config.toml
encoder_inner_norm = false
encoder_experts_per_token = 2
tokenizer = "word"
fusion_encoder_norm_position = "pre"
fusion_encoder_bias = "all"
fusion_encoder_inner_norm = false
learning_rate = 0.0016
max_grad_norm = 1.0
lr_schedule = "wsd"
Rows from block 7 of the audio encoder of a small audio-text matching model, named by matrix and row number. Rows with one number within an expert belong to one neuron, the router's apart. Each number is 128 + 24 x the weight over its row's rms, rounded and kept within 0 to 255. All counts start at 0. Numbers have three digits each.
After each expert's rows are labels from the 100 clips, of 14976, where the router gives the expert most weight on average: "responds to" is what is common among them. Only what is clearly more common there than usual is listed. The data: struck, bounced, scraped and rolled objects made by modal synthesis. In brackets: how many of the 100.
# router: router (encoder.blocks.7.mlp.router.weight, 32x160), inputs 0-159
# up: expert up (encoder.blocks.7.mlp.up, 32x80x160), inputs 0-159
# down: expert down (encoder.blocks.7.mlp.down, 32x160x80, transposed), outputs 0-159

# expert 3
router.3:181121136163128165151170170139112136149139151136143169118171146121141154189112143154166146137163146149182146177144125174129147119130111146156144152119149109107177164142157098122144115134130125130130170149133140134122117173142157145160147123136116076142156135130144129151125143084143135151187133114160166084144158132099144171130172143154147135169139138116110169125163128126183148130141130136131151139142130135115142136141120138101113156115106133183142125140110150160133130140141127
up.0:145125146191106184130137137104140134139134131115127205148127150111125145179111126152144126154135112168161125128153111126132148086129116131148133106112142116127146180120163134143115142114125102126116177171156127114171115156111120137176142089134134107116160136149116136145140131106115149119147106082179128131148121143103115139156175117132165112166113111154091133165168107113191117128140126135112138118123179118088126144133090132094109145105123110169122111160106125132142185118117110
down.0:140105087104141108136129129122129131130108123146105124129144051152123105142108133111149142088116138123139130157092128129120073144103170106118115126173161147137141085116096116191130122120151127150126147092142104116119112146117139049137103124114143089118125147143132066141110100091125119137134132075112121140071141177107124148107148117112084135130135117124144136180115129143155128083132099126132119139146156146104107141092152140132112097151148151164152146119102111120070105135120108
up.1:102141171115118098114104111112080101119130100175113092104100149110125134091138128126129114128089107097090109083144118116108157102135087113121115107088113128098104137114132113193122134095109111179131072131100133117163134128112104123129144099120120165116094101090115149091118127161114173126116113107132117129156106100112114097151064113107171109095113105135117102204144132125099116150143143156113129112121094167097120104151108113147118140121113116098123126126123117117138154114115159
down.1:142108115163119177166141138119173142132109145078152155143135090127142127176105139127163128121139124152163152155123124145138106130104132152125147125148147104163137132158150112072131103139127129090118182163152103115153113161155127097141122123120139077151141137181148090175135127089152149105141120085141127129104158149113145142136165150131130129169144118135116145085150110106175119083129108119126110137126148087110145147093124150106102109112140127192089107119111148129103134145148086
responds to: clipping (68); text has "clipped" (68)

# expert 31
router.31:126108094131165122163162155156075097114127156150161115085133105123168117130133113117139135131136152104117155154104147145162103130116150149146137147157134112098134123166112107099177084129144150130124134111080142145083134132166145114140106125147119111165136110119170106150103128107165098142154147120141142111103162109119163142082140162137101154137167127080139132101122152152132157114187123099167136168152080148112140104106147149124132125153104148131153160132124161144122082165161117
up.0:124138128091127087093129141156174144145133124116103115140157128150099132105116161140119180088104150140077097153127135099130121171107143110105109172133158175122144113110118163121102156082180129120156117117144116151130179103104122110104129160147146184108131156145108077111118111129104130147122146151122112183124080171161106157132117109118119159127113148149159111122112145140102147100134115139123148115112155119158109150134134122186146130138166169100148147145170101138112124114112127
down.0:194143147139143130140149149089174079174119119090114120157188117146119137143127134132146165110140124089156130157137140156124137137139107132143130141108171122092188137110129085116099121083137125105177116122067151130145157155116182120187136128116122105108116129104106134124084135125113149141176143096139133127140150151082111150144123114136151132116110142159140141128150146145143137124161115140132152115191152095082130099125139130144116131136102149136162150127107118138111138117119171
up.1:109156144111107095087137136147159139120147125133082103128142143142096142075133118127107151131097128130087109111142109104112133140142125092111094124114117147144136122089126164139082173109127109137152104125148130120142158097087114143085142142146128195090117126130085132087134107159085145112120115168092127151140088135161088131146098091105132117101095122164127096138119118112078121143151124149103143097105139135162094130147117100168153145119152124072110116144142084150142140098095136
down.1:119123155120130106136096129156172143121110086106105131133141135150126141136158131125155151081168186130141127157145157153123142148115110134146151154107154124093135128098130097101100124136149111114120118126130171164181152161116153118095145151138068109108131154114107113111116164122123152194102166143150152116150144111153121157147139119170145162136117153165155158113146175159158194119116150171113124113134139111138148145137141140143122130142090154141187163106139121118102156117126151
responds to: steel-like damping (91); scraping (58); text has "noise" (57)

# expert 2
router.2:136114118150138141150150120124107121127153155127163152120138141119150144184133111147183124155172146130176135138129130168147138104138127162156154116136124121099146165160148096108156098138124145117132161131112128126108103178160137129138136097112112079162147129111161132161132149087165126162146131111175134098130153116097167129114174161160126131154158129098120161111161130141203148135152146131144145154134118124110161125134130156103110151130089131199154131148106168138146111157159135
up.0:134140162139091145105128131102174148129119135124094152145137131138112141135117131145127122122104119156120116128156103133084142112127111084111095127105138137159141142084149154164091165118111085149139167161164122111180115134086123135130145110133135143082133143155087121087136103125086157108143102122118116128147109147115082119170147083111159108133085110176104117166142098097131117124125106149088127085122159128115092148140104088126137132096153108139098102118117100130118183081085129
down.0:097127085099143090109112109144133154097122123110117103130102101136124114095117144102098107112090148121098112090101143110132096157117180118104121148170111161142102093127089154107126141140160137108128103073135104144105127105128094092091111153107160144140122158145142108114136103138138064132098143133087101145090115142156140087074115143106074155110159134109157110107097146157100124111146110098132121153106158107142122162110150140147114113164154147099153157127146119119118089152144120
up.1:100132146160128149135137108094130111051131103122137140133080129080122157138055184158159107174112118105131126123149133142125149085144100135111140136109139117096093136131123100133123123090099125127125108149110047126134140146130091126150155080082205103132098120112128154134131112126133142131132129085136132136153135121097135163135123133115154121149129092129106158132141119122141114164149112152126134128132111121080138114160104136127064151117106130132120121140073139119146132130132142
down.1:113173142172137173138160132127130150107182183127118143139103135045112135126127122122103111210080126145113148102133156109107134129172137131114121147144110117128107142135128155163124138104130150136160144141129066160150143115133087119130138133112195140137125115137129177143142098142127119127133156133100122171135125112156126106122136135093125151154137142122141125159126141136126116190165123153142160133120113129133128126158132145119109167143155141121127130147143114139194105139140070
responds to: steel-like damping (97); quiet level (66)

# expert 6
router.6:142127158157125151149152128121102128104153179143154151111135163118145143163114121143159114158166161126167122146141111160134147082155107156161155131091143132079146150161147095134155100121129133140124150141110137142121102158156152160125144114130118087159155125101159144162138143094158146160149128120152136098161154113106163153130163158160154132146161125098123157144150132142164155166205139148145146154131113139102152124161119150104098153130095116162161135141129150146161102158155157
up.0:098130145127126130127129112094074106117140146164125123110083163119131115108118136109094077160093104098105134081125106108146134085143126119106098096116087130121086128126125150168135125133102137165126112119090103098095113103137096151115114094124175151137111097098128167112148088144128113106133086140082094130142123088113129081101119133094135088117136095106122089160110103131109091168178114117134116130107077159130109101143116110119120127145144086108114123148117114135158084130134128
down.0:130124137134098134177131125114072126134107132199165124075128142134141117150104151122157133116153105113135172137125118149104131112116093159100134128110126094120126135170140102204180092154103120195130135149126108117136140149169132142136117120113140100165111110123162124162126135130160155115140112122128132121139166117119163133141124155130152109135152119095105146202144103098143105120107133114132100145133113197126142120109112116130126110092130100170100090108121154125124135144151095
up.1:100123145131127138132134116085070111116137152169125126106083155126136121106111142112091072154083104104103142079127115108134133091137123114103096101112089124129085126121127151181136125131106131173123114123100101102106113099135091143123118099124181150134111105107127159110148087140127112103138096134077089129138125097112125075106120130091136095120133098107127084174110107132103092159181105113130118127105084165130107109139116108117114129144150094107113127153115115144149092126129122
down.1:120121137133092130168120117105077116118106126184163119082118139126135116146099152115152127119150091104125164131128110142114127103115097164093131119115126097125116132166137108188178093149096118177124131158113103110131134140171124136129117112108137108171100104128166128162127128131161147099130102107124128128137156113117168130134116159123151100129157102093096147183138093089138094120108126108128095149131109183118143116107102120129110107086134092170086081106117150117127133151156091
responds to: steel-like damping (71); clipping (62); text has "clipped" (62); action: repeated hits (47)

# expert 10
router.10:138117130144131131147127128190107160117119137135139148110146152124127136152097113134153143107169160144159138163140143157142139168108111161160158167124147112106150155156156104106161092143139120123120145150119140170077131157155142123112139182138113096157162134116156110164155150099149136159127159121151136105138160121169155160117157151162144164149165162085127161114151160136161159111067145137141138166114121133141150131131113157101122134122102133161150131111186139102125104171159128
up.0:119135141091127085096125119116146122117157126078110105156123130153117132098118151139110121126113132110092084108116129103167116125165166115106109125153117185093126094120096151045102141105144139067149096091126116133104136093115126113103134137119145157109115147101108144109131106135112141141136144137098124161121092151143110127129105112116100133102116126143146120045099138159095131151130099170112151118115148079141114131150133117174133141159140151092159160154144115149135093119114164
down.0:129123153172135158117116132147231124144108119043120132195131146126115151140133127142124134124126139131145108147154145130150153129114123121130127152124137136126122168104168126080063149131134150063108126165121141146159126124100150134136151142127115137084136141119080133116128141127101151140111140136128138114152111123123089143158129099132154143133090145202125138087154140146124139142115142162133129087137157049132133138151117132127123143124119142129145137123148124122126130090103145
up.1:139131081115137126131130134120045114144126124172119119093137116157118103115127135101090146113109130120099151146093130108146095148129163123100110143174137119171124106139106165138163120146128137158136129101116121124050152100142152116150098145131137143145121121149148132126110096143137048107145138155096136145092142129143140142044120137111086135115141124086135117129092126126110127118122095065136122151151089163139113126105147119145144119143164141109110139121108124130123077147143104
down.1:106100132162100160141117109114125163105088131147154112121104109123135132117083139124120110113087099142129141122141115118114124131074120133079129142113128121169104136146145145150144127157129121146109128165157082119143128117145092122113122131111155133146094153180148066141130128120145169079116105111083097143128130157133146094157098144104148127129141117117114109151149094094077079062135125120113090140111147146121123163101112135126107103098172113127072082116146142110093156141140095
responds to: repeated hits (96); glass-like damping (60)

# expert 17
router.17:124124116163120166159139130167102148096149157152158166101124143118146146172121130143161111146161160152164145128143126161135144148141120155142154159124133119133141157155162103129162105147142124143126166152141132159103098167161119145096145173131103085163168151141159120163154149093160131149141139136155140096138162132147161146123178159156131152171161154092119159132158128125179150130132136128128142160095140150140152145146120149095123148115107125178140121138177160151151134160158117
up.0:149126141119141124106152144092150120152117136115108102146136123138125119079121149125071134124068100112090105120121136080131120118117140102118099115136131149114129109108106160129111150089140135121128088115113126109147150065107132116178118104132159202102105118106106142088114105159103127108152131112090126150125088129110098118133080107095130133095107114157140090128097134156057109135145111141130125107146117118103105116121127111160124117152157143051141160142097107143117114100110157
down.0:144136139130153117115130132102115114145142112128148114123147130137138143138128127144140143137138130090136099132130138133187134134146139175148134119131139155048144130157128107065140118108155135119137114116065141115070134132150141107150146116124126129165114114037154142136114131132153154160127141104131139125130112147107163134122116165132121147107161123095136138067136135166134135149132121179130153155143062128112150087152129155135121145154107147126187163151104140136128107164168175
up.1:127111135116124113110109151170136107162105114103109091150136104097102124140143091143151162109151145101131110176124093134158144070098122167140153122102132133041125098132103083102122112100116119104109111118097128107111142127124160116166138083105089126136113103091140113146097143100127155165122100094133170135123117106088143170130103140138122094107136116121102152107115133125117143125142160168133106138156107105111147106122115153144123115115104119138166126083089104088097093150141164
down.1:147118114129139118120108121105134079141150098135111148107158115149130104155163093112146157138151103090120123150093089145127101107150152124145091101152142135051149116112133119132120109101110106133144146125067152076129105137111171117146101088126106087117149123084120147115111093099124109110120103091134136109087136144098134159103156123116096094122115074137100144136107092122175121125125102172140144116165127134111106112111113106100136119125107122169147137142062116110130105118108162
responds to: ceramic-like damping (55); rolling (41)

# expert 18
router.18:159123126166125170156178139120106135136127158129161170119151132101132152177115128148154139145170137152181153166145121152141132112125117166155161137124149102118156161163142112105157106148131122121135173143131129134101112154158154153154138109131123092160155131143161129176123151092156119145179128104165150109136159133073161161113170159159139132164154133099110165108155126122172143123144134118134139156153121127102156134129120155093087154108105134168135118133112155149136124163158117
up.0:105137137095121109107115112117165117119123116103102091152112125135113106081137140104089118119089105109089117103111124085118117143134133086101094119135105136143106098100099157141093156129112144117133090110125124120164138084094107137111108138117142184084103117123090146082125109163091123105105122153093114150125090115142084098130082088099122115097093127181139090138095119122077106139123128129130120090120130109139096116124141095151131115131162121072109119117140102133125113082090131
down.0:146152111131124137102143139100176118148141132125118108141150096124130125148133123130147149143137121120120087141128124120110107123150176111138113117158150173123149112105094150155102135080154112126152143103136134110201144141102154080146127118125113134095117192142109136114103110144114131145151121107157147165107082138119108152142116107120088138102101112184127145162116130148148129139131094189111137104156224121112122180134122126155119134144121120141164149120114124132136118096097188
up.1:117139146119118118111150128132153126117145143138104138123120135121137115086134127116089114145084113133083127111130119093082128106144125073119094116123115124126124122093116165194107142112118096165146115136134134118208118083093121143111116106151128172086129113131099145069133109148097123109140115155096115141133102125145089111148112092104142111112097111175111091203098122117083116143138116132113135095122149139139097124128110101120147128119148107069117127133101106136142151084090129
down.1:114111109079141080114107117154190159122086109101122112158119093134112105105109131134129133083141134140123109148102135105119080145084150131099141155130139144100114087135068122148109134132157144116110103068155119144196127113116127117125095141115110132118119166122124078130111146127120153146110133126116120130104111159127127133163115126134107132113122142165157129161116145153108127088122158153147099121130202101126131164109160147142119100150139155112163141092145108086077106122115152
responds to: quiet level (99); steel-like damping (90); action: scraping (62)

# expert 30
router.30:162122113160124163124140141120155139148150128119150159147156122122131139183151110160169135154180156152187133140130134157131135146138141161174160135140149131102163153151148109115122130124151123120141164143156162143151103172139157122154136147156103091145156159140141106161140160102147136167149143101185153122125125152115150165138169149171119142157132160137127166117157144135186159115136132142106152135135159120117157155136134151107148144124092141178162137167130148166140164144142132
up.0:094114111105117117126106108126112125115115123128106110128095119130120104087111147096076104121080101124090143115108115085121106126115147092083098120148101116171091099107107161142121141155112134133113109120131093110120118073110099134104100123109155163101112113152109123104137100135101092087107109141073098144105119125143095096098104099091105110115110105143123091135089105108077094107126116087126101110108115128145099123101126104126125101124179111083087105127134106110121107103104091
down.0:094110135127135115129123112169071148109145154144119144110096177139125156097123122143114095131110163138132137101155141157148170142125087122120144145093090104124095161129165118078152129164130127120105123139125104149068104125132098164091160151130149121143153114129144124125162133114131087148106148169092096091160160115160136090099148136139149137150149157082136099073142152136093148135139142078126136155094088141167125118149136136103163152121128136108142137156152128123152141153144098
up.1:100125118107115122109113112107133125123112119133104101130101115138114103097112154099092107120090100121090132107108115092094109125116150088092094109151107130166099100097105166171109157146108132151120107117140100105165143093097104124111103124104154165094103118153099130092125094155098102093115105138094103158108098124143094098111096095093107107105098102161120095166096104108093097111131102100121101097114130135137095128104129097148123103125166103095093109123124105120120124090094102
down.1:136150142135115116117139136106042106141148126188130094078138141122136140120134126106104142149116110091101129137143118129146137101156121139113102114139141136133135132129128139130165122109101108166148104141082125114069149104143139112143146106119128156159095075106157159107109108160145094108141117115104134152137120107118152133077094156106141116095159111073105142112120115120098124165136112090114150165145055184114125082152100119155124146118133117106105126139110134138146127162165143
responds to: rolling (64); rubber-like damping (60); material: plastic (36)

# expert 4
router.4:147131132152167160149152138133095128152135163156158129107136152143153150152141139149153118135154160116157139126140181159155151159139118167154158163121130119111131149157152097133155107136147166151100131139108141171097136156161126125172150161153132115163117121110158141157138168136159141158144169131148138105145150111144160132119134162158138166144158178096161146133156171160147161150158146140155147158131099157128160120152153153125141147161095160148161160140157153157145110160161131
up.0:103117136115128118090083084117175137097106107089095104168121100138112117093125120120108123090099120136114091109111143108115132169111126093106104129126109164152113111095126146130090161142152133113107123123150110146147142111090106114099129157105150156090108148148092099098114121142094139111088154144103091150119091157146092102141101090108121147106092156164170101127120146138095115104092124142119113093117155092149099146111156100159150104134152145101116128107149108099091141093089115
down.0:100123111110144122123112115164161169131134145105106159149101145127117131097119130132107103131099158171126131100130152125116133162127143079124117150135093134161100139116142150128109155163158144116108136109186109160145112119109089158095127162148160132098165175156106126109166119122104107135103144181109090098128132138172096084132158099126111149159108161156149083136127140144109136130114131115141130112085191108176100174134145114101167132148138127099142144138165109116142120102100116
up.1:095121132109124124099087091104160128109104111106102094155102111140117113082120133111093110104087103126091107108117135095123124155112133095089095118133103151159092108098120157132097157149134134122105113125135097130133139092096102121108119142104157172094097130147096112094119105154095126095090134142088093153119096144137092093131088095094123127103096135160155092130110125121078099109100113121121103097116134109141096133110148095155141101130163126084098117108136107098104131096096108
down.1:109135099116137137138115127146166162149135143120124157135112138123139129109126130125117114135108159172127145105131153127107124163135164086138120147154107143173108137123142149144119146159168140135118152115194121163158123122121098146107122158159155119103161203171116128113161121124119084138107144166124100104115138144171106090125157110132096160159113166161148093155117135141120144129102124110136132116095224124167113196127141121104161128146128125109141144134165130124142116103106115
responds to: repeated hits (74); clipping (39); text has "clipped" (39)

# expert 13
router.13:188132151195111198136197158119122139133146188132135180124158162113129157190107145151146135156151133152170137151159116153117159102139101132139132138109136110125175177132163120133133127137127113133138171166142134129135115158132143162164155108141130104130141141141133145137128131114133138135191127117148160109159142129089133166140152130141164132150126128127096156137165118115174137139151117137121152126136143130101130143146104126101108163093120128165132112150109140161155152127128126
up.0:135141158154103141111157129118160130123145149137092162133127142120113140119128138125112121152096119143123121107150107123076151107143108081112098109101113123154137153087150150197106148117115093155152129155150125101189118127095116149116147105131145127089131139147096140094127099132098139108159116137101112123151122136112092118170132087105157111126093112165096106205139110100133112135144101132098142094119165132118091135137097099112153143098151111120105115158101103146146187091088127
down.0:146118091125144134143119131110076135138122111182159153092142100139148110156098147120144141117134125142140146131101137119120096139123162159128140126157154137156145116160118138181171113128160134172127162094136114126099123139157130095149104122119151109182140152145179100158132129109171104124132131091150127139095137160109180143105155180134091144153170130089143144173118119149162127104125125099139127171130147179110148152108146158117104112151135146160146146139120158121105105168175109
up.1:138143157155100142108163130118163132123146152135094162136128142120111141119127142125113123153097121146122117107151105122076151108145112085110098110102113128155140150088148154193106149116120092151155129154155124101189121126097115151115147107131147127091132143151099139097127097133100138109164117140103112127151119140111095120171132089105154113127094113162097107201137110100134112135142097132096143097116171129118091139138096100116156144097152114122107116160101105149147189094089127
down.1:144116088121148129141115127110083134138120106179161148094139099143148106153096151118139139116130126139135144129099140116121095143121163160124139127157154138156142112160114140177170113130162136168126156091136110126102126133159130096145102123115152112182136154145180097158131127110174100123130132092146124141094136161109182141105150179130090145149170128092148143168115119151153125102121122099142124170129151175110149154104149161121102110153138149153150147134121161115102104168177110
responds to: clipping (78); text has "clipped" (78); steel-like damping (60)

# expert 0
router.0:174123124185134178143175150097111136129138154152145167107156140110142146173109126146162138151157147151185147160137127170132136092127121147156146128127154108110170161145151104132146111128132128145129184146131136129116115170147144130151139073146121098147159147137147130146133145102147134146181127102157164090135150138100148165124181146149135135165146117108112165135159125128181141134173121132135147145139126149096146145135120143104091150123103128172141126150080146152139123147145111
up.0:142126095092141103111109130132149120139111110080106091152145082141111104102133126117089144095120126112103114151098130094157086148119164125120121142159146147124136068115075135065112140116143136075128110088119130125080138071109144104150102141122119154111123119131114107124111125128107094122111135120108136150084114148127110144087113115124076130104121130131152130053074137138074131107115130112138119125146115088123120119105154124159125101149157154080138145100124107113096095128121134
down.0:122139169124127115102123126142208116134142124075102116171128162129114142113142116141126133140123137119125100131148129133106157127146103100134118125104119136093124141095134122097077153115119122090132105137135131130194138128087132154119145130128120143074125127100079156103118134145088162158121132159128129129163109115138083126172111084131160124105081137190129121109137142131110145159130141194121144088133163077145112124161128112141145148122110130105151132129128110129152152087084174
up.1:144137157166115155106134130087132141132133130183120163114135152136134162144111138166147122145118131157143123116166123143087168112133113106140110113106136150133145168111165146203132147102148096188145159160164138120178129171119125131139163104136147144123130163144128131097131112132129154137148127108155125140164109157098127121173140125125159141142116128140116122210160124132172128144147107154097143116129173176100110161159101116134130151121120134159146142157103129149138184111117131
down.1:119107075111127119153121119128079154107117121159144147102121084136136104130123130113121112112132133158126158112097130115123084136110165150130141126160123119174125098153106134178163108150150128156112152104164129132095108120163116106110101132128133109166145152175162094156151121105157077112112131111129117118076148147134161112087152157130076140151167123087133125167102123131142124087133110058128112162108135157130144157085132150113118101138145124142119134133134140128103103164162071
responds to: steel-like damping (81); action: scraping (48); clipping (38); text has "clipped" (38)

# expert 11
router.11:171108107153155163137175165114112143172142161136123161119148133135150150144117148149133125151135146155134133177146156125150124130123156148139140134146148147124149140149132149116147112111192124132117163123143136132095077128141163116151140129172135118145165180162145107165150111086131117131178140115149143133122129167120138158112168147135109164158155118096137150119126127172139136107197077120122145167138150135135136167133117165126124142161128150138164175164110126161141116169163123
up.0:126117094116138126118143133116189131117118144059108127171114097126107105112115148109095115131102117130109114129102122084173088135114175119105119126163113144130118097120085159053097146137155167063119114087132108119099110087111111127136103127117149150106129134151106115139144104126104106109135117124101122152096105145124104120106129111109080129125121103154144113055094114134101108106131115113152115125114150067116115129106143128123099110144161135095127129127126103130118064125120115
down.0:121141154121128110089130133131167122120129127106150064134122135136125142109136137143147125117131146080104079101139146120117130141137135169112148146123131182076121116151102146098125145120134133111139073098107137147150159119150121114125144150123118161164073123070146139125104138167160163173133142138118134156144080116139168118143062160135129141083146143129154127100128160151085145149122129196121130131131124109126155111154144127183122135148114143103162142116147150138134123147158184
up.1:145120095114149107110152139104166132126135135074103131154136095132133126092128137128091128132093135134110103133116141086162096130128181106127119128155136169100138098113084156066109133096181135076129118080136127132094117071108142097129118124143142154111137148135115113115131107117107103131157137113118116157096093164128109130102138116116076145113127110135151108066088135163085130109163103124128135133135159079128116139119133138144121125169143148070163167152122108143118096133124138
down.1:121153154129119123085140140128166123124146130090135076158120154130102127111140155130117120140122132085094077082132145104137135146153133165104138147127113177110120118145114173080114166130130148087145076115106148149133157105142120140118137156131117168154080131084136169135116123170146151148134144152102139166147075105143155110145068154122130144091149148123152116080124145145083131161115125170126132141125135090138149120153135127179134136143146137101145132128148134151162122156161165
responds to: rubber-like damping (64); scraping (56); rumble (27)

# expert 8
router.8:128138117098159093136096139171113146143104095146148115108139118156128125140148086141157152087162157127152116137124153146136115163105139159160160156128160142094135131145111101133149090115148146143119119091111156155117157149157150107118122157131084104159134139100153111143094160130159136161097151122162142112130142127150162144130133158158118150119159148096165151138141163156154158129075162140159129157149126144114161130144163156143121129156085147145159156081170142086095119161159162
up.0:115127119107121117116129116124135123138112138118086095134103114130120087073119134098079106132086100121082133118113121086120110123113138094090099118139106120159096097088105163127109148141117122122117101120122101103127125069099110133122094120125150180096115119143100128093129097158093096096115110138076100138114114116128093102114092097090115117099104107142127094121083117115060098122129112094121096106120108120130098119101127106132143095125166113067104117113123086117125125103102110
down.0:153143169184114179121143140104126118137147146144135143122150174129132168179116121156186144162167137131161118145168125178107176123151095138145135133103141130131154181118182117139120138110122106142148164173126129126155141189121152142151176123120111098125128133134124157136120133126129153149156129119171149130168124123121130160149142129148167131143112123142107166136181124120183140156113110160105147112147143144115137132159102119129121162107100121185133123137116143141165152113122147
up.1:088130117100113113133110107128127119118098135123107089129088107118126091084123121088088094117091091115091142104111112100121108121105134101095105112133104102164085100104102150133111130152103121128112103121111100097127119087111100129100094118110137159105112112137105128096135105153103103087098099126083096131111123098140100091111093104093117104103110102140119092128095109103080091120112120092125086110112100122122106116098124107113115094115156096087090101086131099094114125108108102
down.1:147136154189091187134138133084113097129132136150143122113141156113138146181115140131173140161159096112140134147154106157110155101139105144122123106120143114157142162125172124144135127115096098146140159190110121100144139170136146130153151103112114101139103112152137155147113114134139134104152101098153154142146128111107140160130118140123155109132125090126082171137155090088174107141121098129095123126148122150097136122132081121127094137083120097188089094129099149138156153127136124
responds to: bouncing (47); repeated hits (41); text has "noise" (41)

# expert 29
router.29:167131119132121144177160156141136124171138134110145166139163137120157147158140117115127145125204124138205166135140136125153125127136141162188150123137163100119173142145131102095126111142139144103144143127114159146105123125138174131192131125146110103136180137127129131157139159108136127119156137074176157111131165121092134161120177139186123138169136155128129158098134130133147144132126151128142165136156124111068148135140126140099095151126102141134126126145128148139130119139144124
up.0:137116101120124142158142155140189151155123128064140163180137114136146124119123140111082140116126116162158145124124144087177103142122169152130140129162150133164142119155119154064108130140147161073128142115156126138092118079136147121152111139125135135127169183162118114172144120103122110089133136089118136136110132159110114140109175131129098139170135135144139123067109119141099113110126113111139142135135178072099135170118134142111101126135166150095113127132140126122110108138143105
down.0:139148108156113159110140135088141187135148116123154159131130166115121153145095134175143116162137137185142119098158140143147158136139126154114161151126128137166140166159164143095144146160151130119141149161205121150094137135156111158138143135138161148162117177182153132146151151144152108106144142127133124107154112136122156103111128157148120159161156156110108129093145108118125115122141123096119143159107140126118157190144105157129132154109124112144104116156159149154159135156161077
up.1:140140132135150119086131134116207138133146115047109130178137135127123147118128120155123135148122141130138082113140146111168123149139158129139126127140128190096136137115125151056089162099178146060140112109138141136119131119111128122123142135142140159112135160109107131115126120126110141154133148122126121153130075156127112118139130121131114152123120140165165114055139147170116139136151124161122148119128155063134126140152139134146139147166126165102169167165143115137142107124127155
down.1:127089124120116110174094112167106094121101120132129141110141105139148112162141111097161142086164114105154176178113096141119117114100114140147134097119149084130134119136129089113151077141104118135098156128084120099124089166137137113122121110118110065130162097118142099163132125075131156124094100108154125106113182117115135149142178130137135092152132102116115157128140115103185122108120146133132112138123103137127125085104133131086112108106128123173122104097100124087082132142129131
responds to: one hit (92); quiet level (85)

# expert 5
router.5:162101132170135167145153140135109137132129161131153163116156139130145148171115121146161145138166151146171129184140126162141147098113118160163157145121160130097161158154155096107156106124136124119107163151126143136111102161152169133161146107133100089157165136119159123162125152081156133158171136097162154097139148137101161165124167157160143139157155121101107165112155135145166155124158138136133141154162129128105156138134110153107092145122098136166156142133111158132127126157156141
up.0:103110111097111079135085113150093081116106105142106082110112113118123109105141111094116135095123101082115148135104102126164126094107113137112121100123127099111102102129118095107140099135080126128107089118074114100055126112136124119115119098098119128137111077096131128131119131121122105117096105103098121117111151091130128127074106129115113087100139102092112131096110117103103110127112165105133104142133054138109124089104125120127108100115131107115113103096095108090103093147135114
down.0:150125134158143160143130140130149148143126130115135192143145132132136150169139118170171125114163150169179130125138140159132139144124133132182146148124138137091152160133159103118121128124149135118134170139160166142130111186133142125145145138160112084126185158122121113148148155094129167154132140118186136109135144159123125138161193125170135139183124141135151132123176140148200156122119137162125146119127157117126141157147146141097129147144083154175152145143134140148116138121125124
up.1:182101142155120155131128098076133123119096134107113161139157117166120120175094156139169105082166135133185126145122125178117133163104101137147127147117128112132166142115144121090130137136105121102124167145129129139118068199117168138146126148160141072122140122142125117126131134092121129145160137112163113116133152147066128137131174124154157120142111146131140147087163115114197140107113103128122127118154109107124127117126145109094129118107115151184135116123129118133090151122123128
down.1:104122155149101133144135113132120104118145144125130112132107159102125133085122127114098117153094112112118148122151110118140161096140078141101143104086091083130101135150158112100141117145087120114118090195128099118149120081139106178105138111119150148145113089131139155146128127132129146106125112161080110123152147095119137104141098137113171111115137129103080103102114113083057107132137136111128117134115105124144133098112082137120151122075152098077089088132110124122160158144137093
responds to: quiet level (99); steel-like damping (71)

# expert 27
router.27:181106122162137161139177151127104130118149160143147160113172135141147141193124147142157146143169164141171133177129131163130138127135130141161150144139155134119179146149142117124149113138154130134125180132132149148116111163144167119153142134142119084146154153143151126150130144086151118156182148112162167113130149143108151187118175145165128158156145143109118181125143134142180160130151113127137148145145136140118145147134126143121118147130109142179155145151105160169136119144143126
up.0:098141156131097128126110108138147121126122126104105107146093143112105132091120127130102109133091090116114128111146101114121147104125092111085100119093110104125089138100145124133108140130073119116125093164117096102148128102112094160128131106116145153103112077109101143103124105141099157091103093139082109119150129105126097101148100103091169074118103106150104097133134101083080086138125143135112116102115098109130103097132110097117131126089159104098077076119119098105135159102106116
down.0:115116089100155114117113119121143119111116123103159103128112090132150092115137140107094115108126112110103106104084141075159086147116176153123138122170124151151109078155081158063133117125156155097112119088114129122116127087151114093118091141125124146150118151130146116136131118136158093109109129112117121154080097129139149115100112155119077143115149109126158115064076141157108110107131106115150107141117124107125156139092153158141109097165155140106140156110134153126112083146150144
up.1:136150167099122090083092103113064111113152076196089093112154141142095131120154132131121149118132122102090100102123106128078155126161105106128109126119125164132150110107131151208117171118108115180154100127130167132138140139103150117112157120129116169115091102112107149086119119154115137126096138122113144153141106139126119126142088106130141123102102134128131126188113127131123133156137123143105151099136101179124108111143123096175140132130136144134123137143103114137129140100101159
down.1:109136117117100118162115129151139106116114133101134106134118111115133125147132130113167116118144126099130142119118109162163104125125118159102141111132116096143108106134116091071133100161074131097122133134091096113121124154147105125101127131106120083143115078128142155159135126125138135106113109140093130111114165059153140116102130143120119112136153116120108156076134112071153116130122125109130097158106057104133148087112129129121127105093139094189056075081128141115141115162158111
responds to: scraping (70); white noise (39); pink noise (32)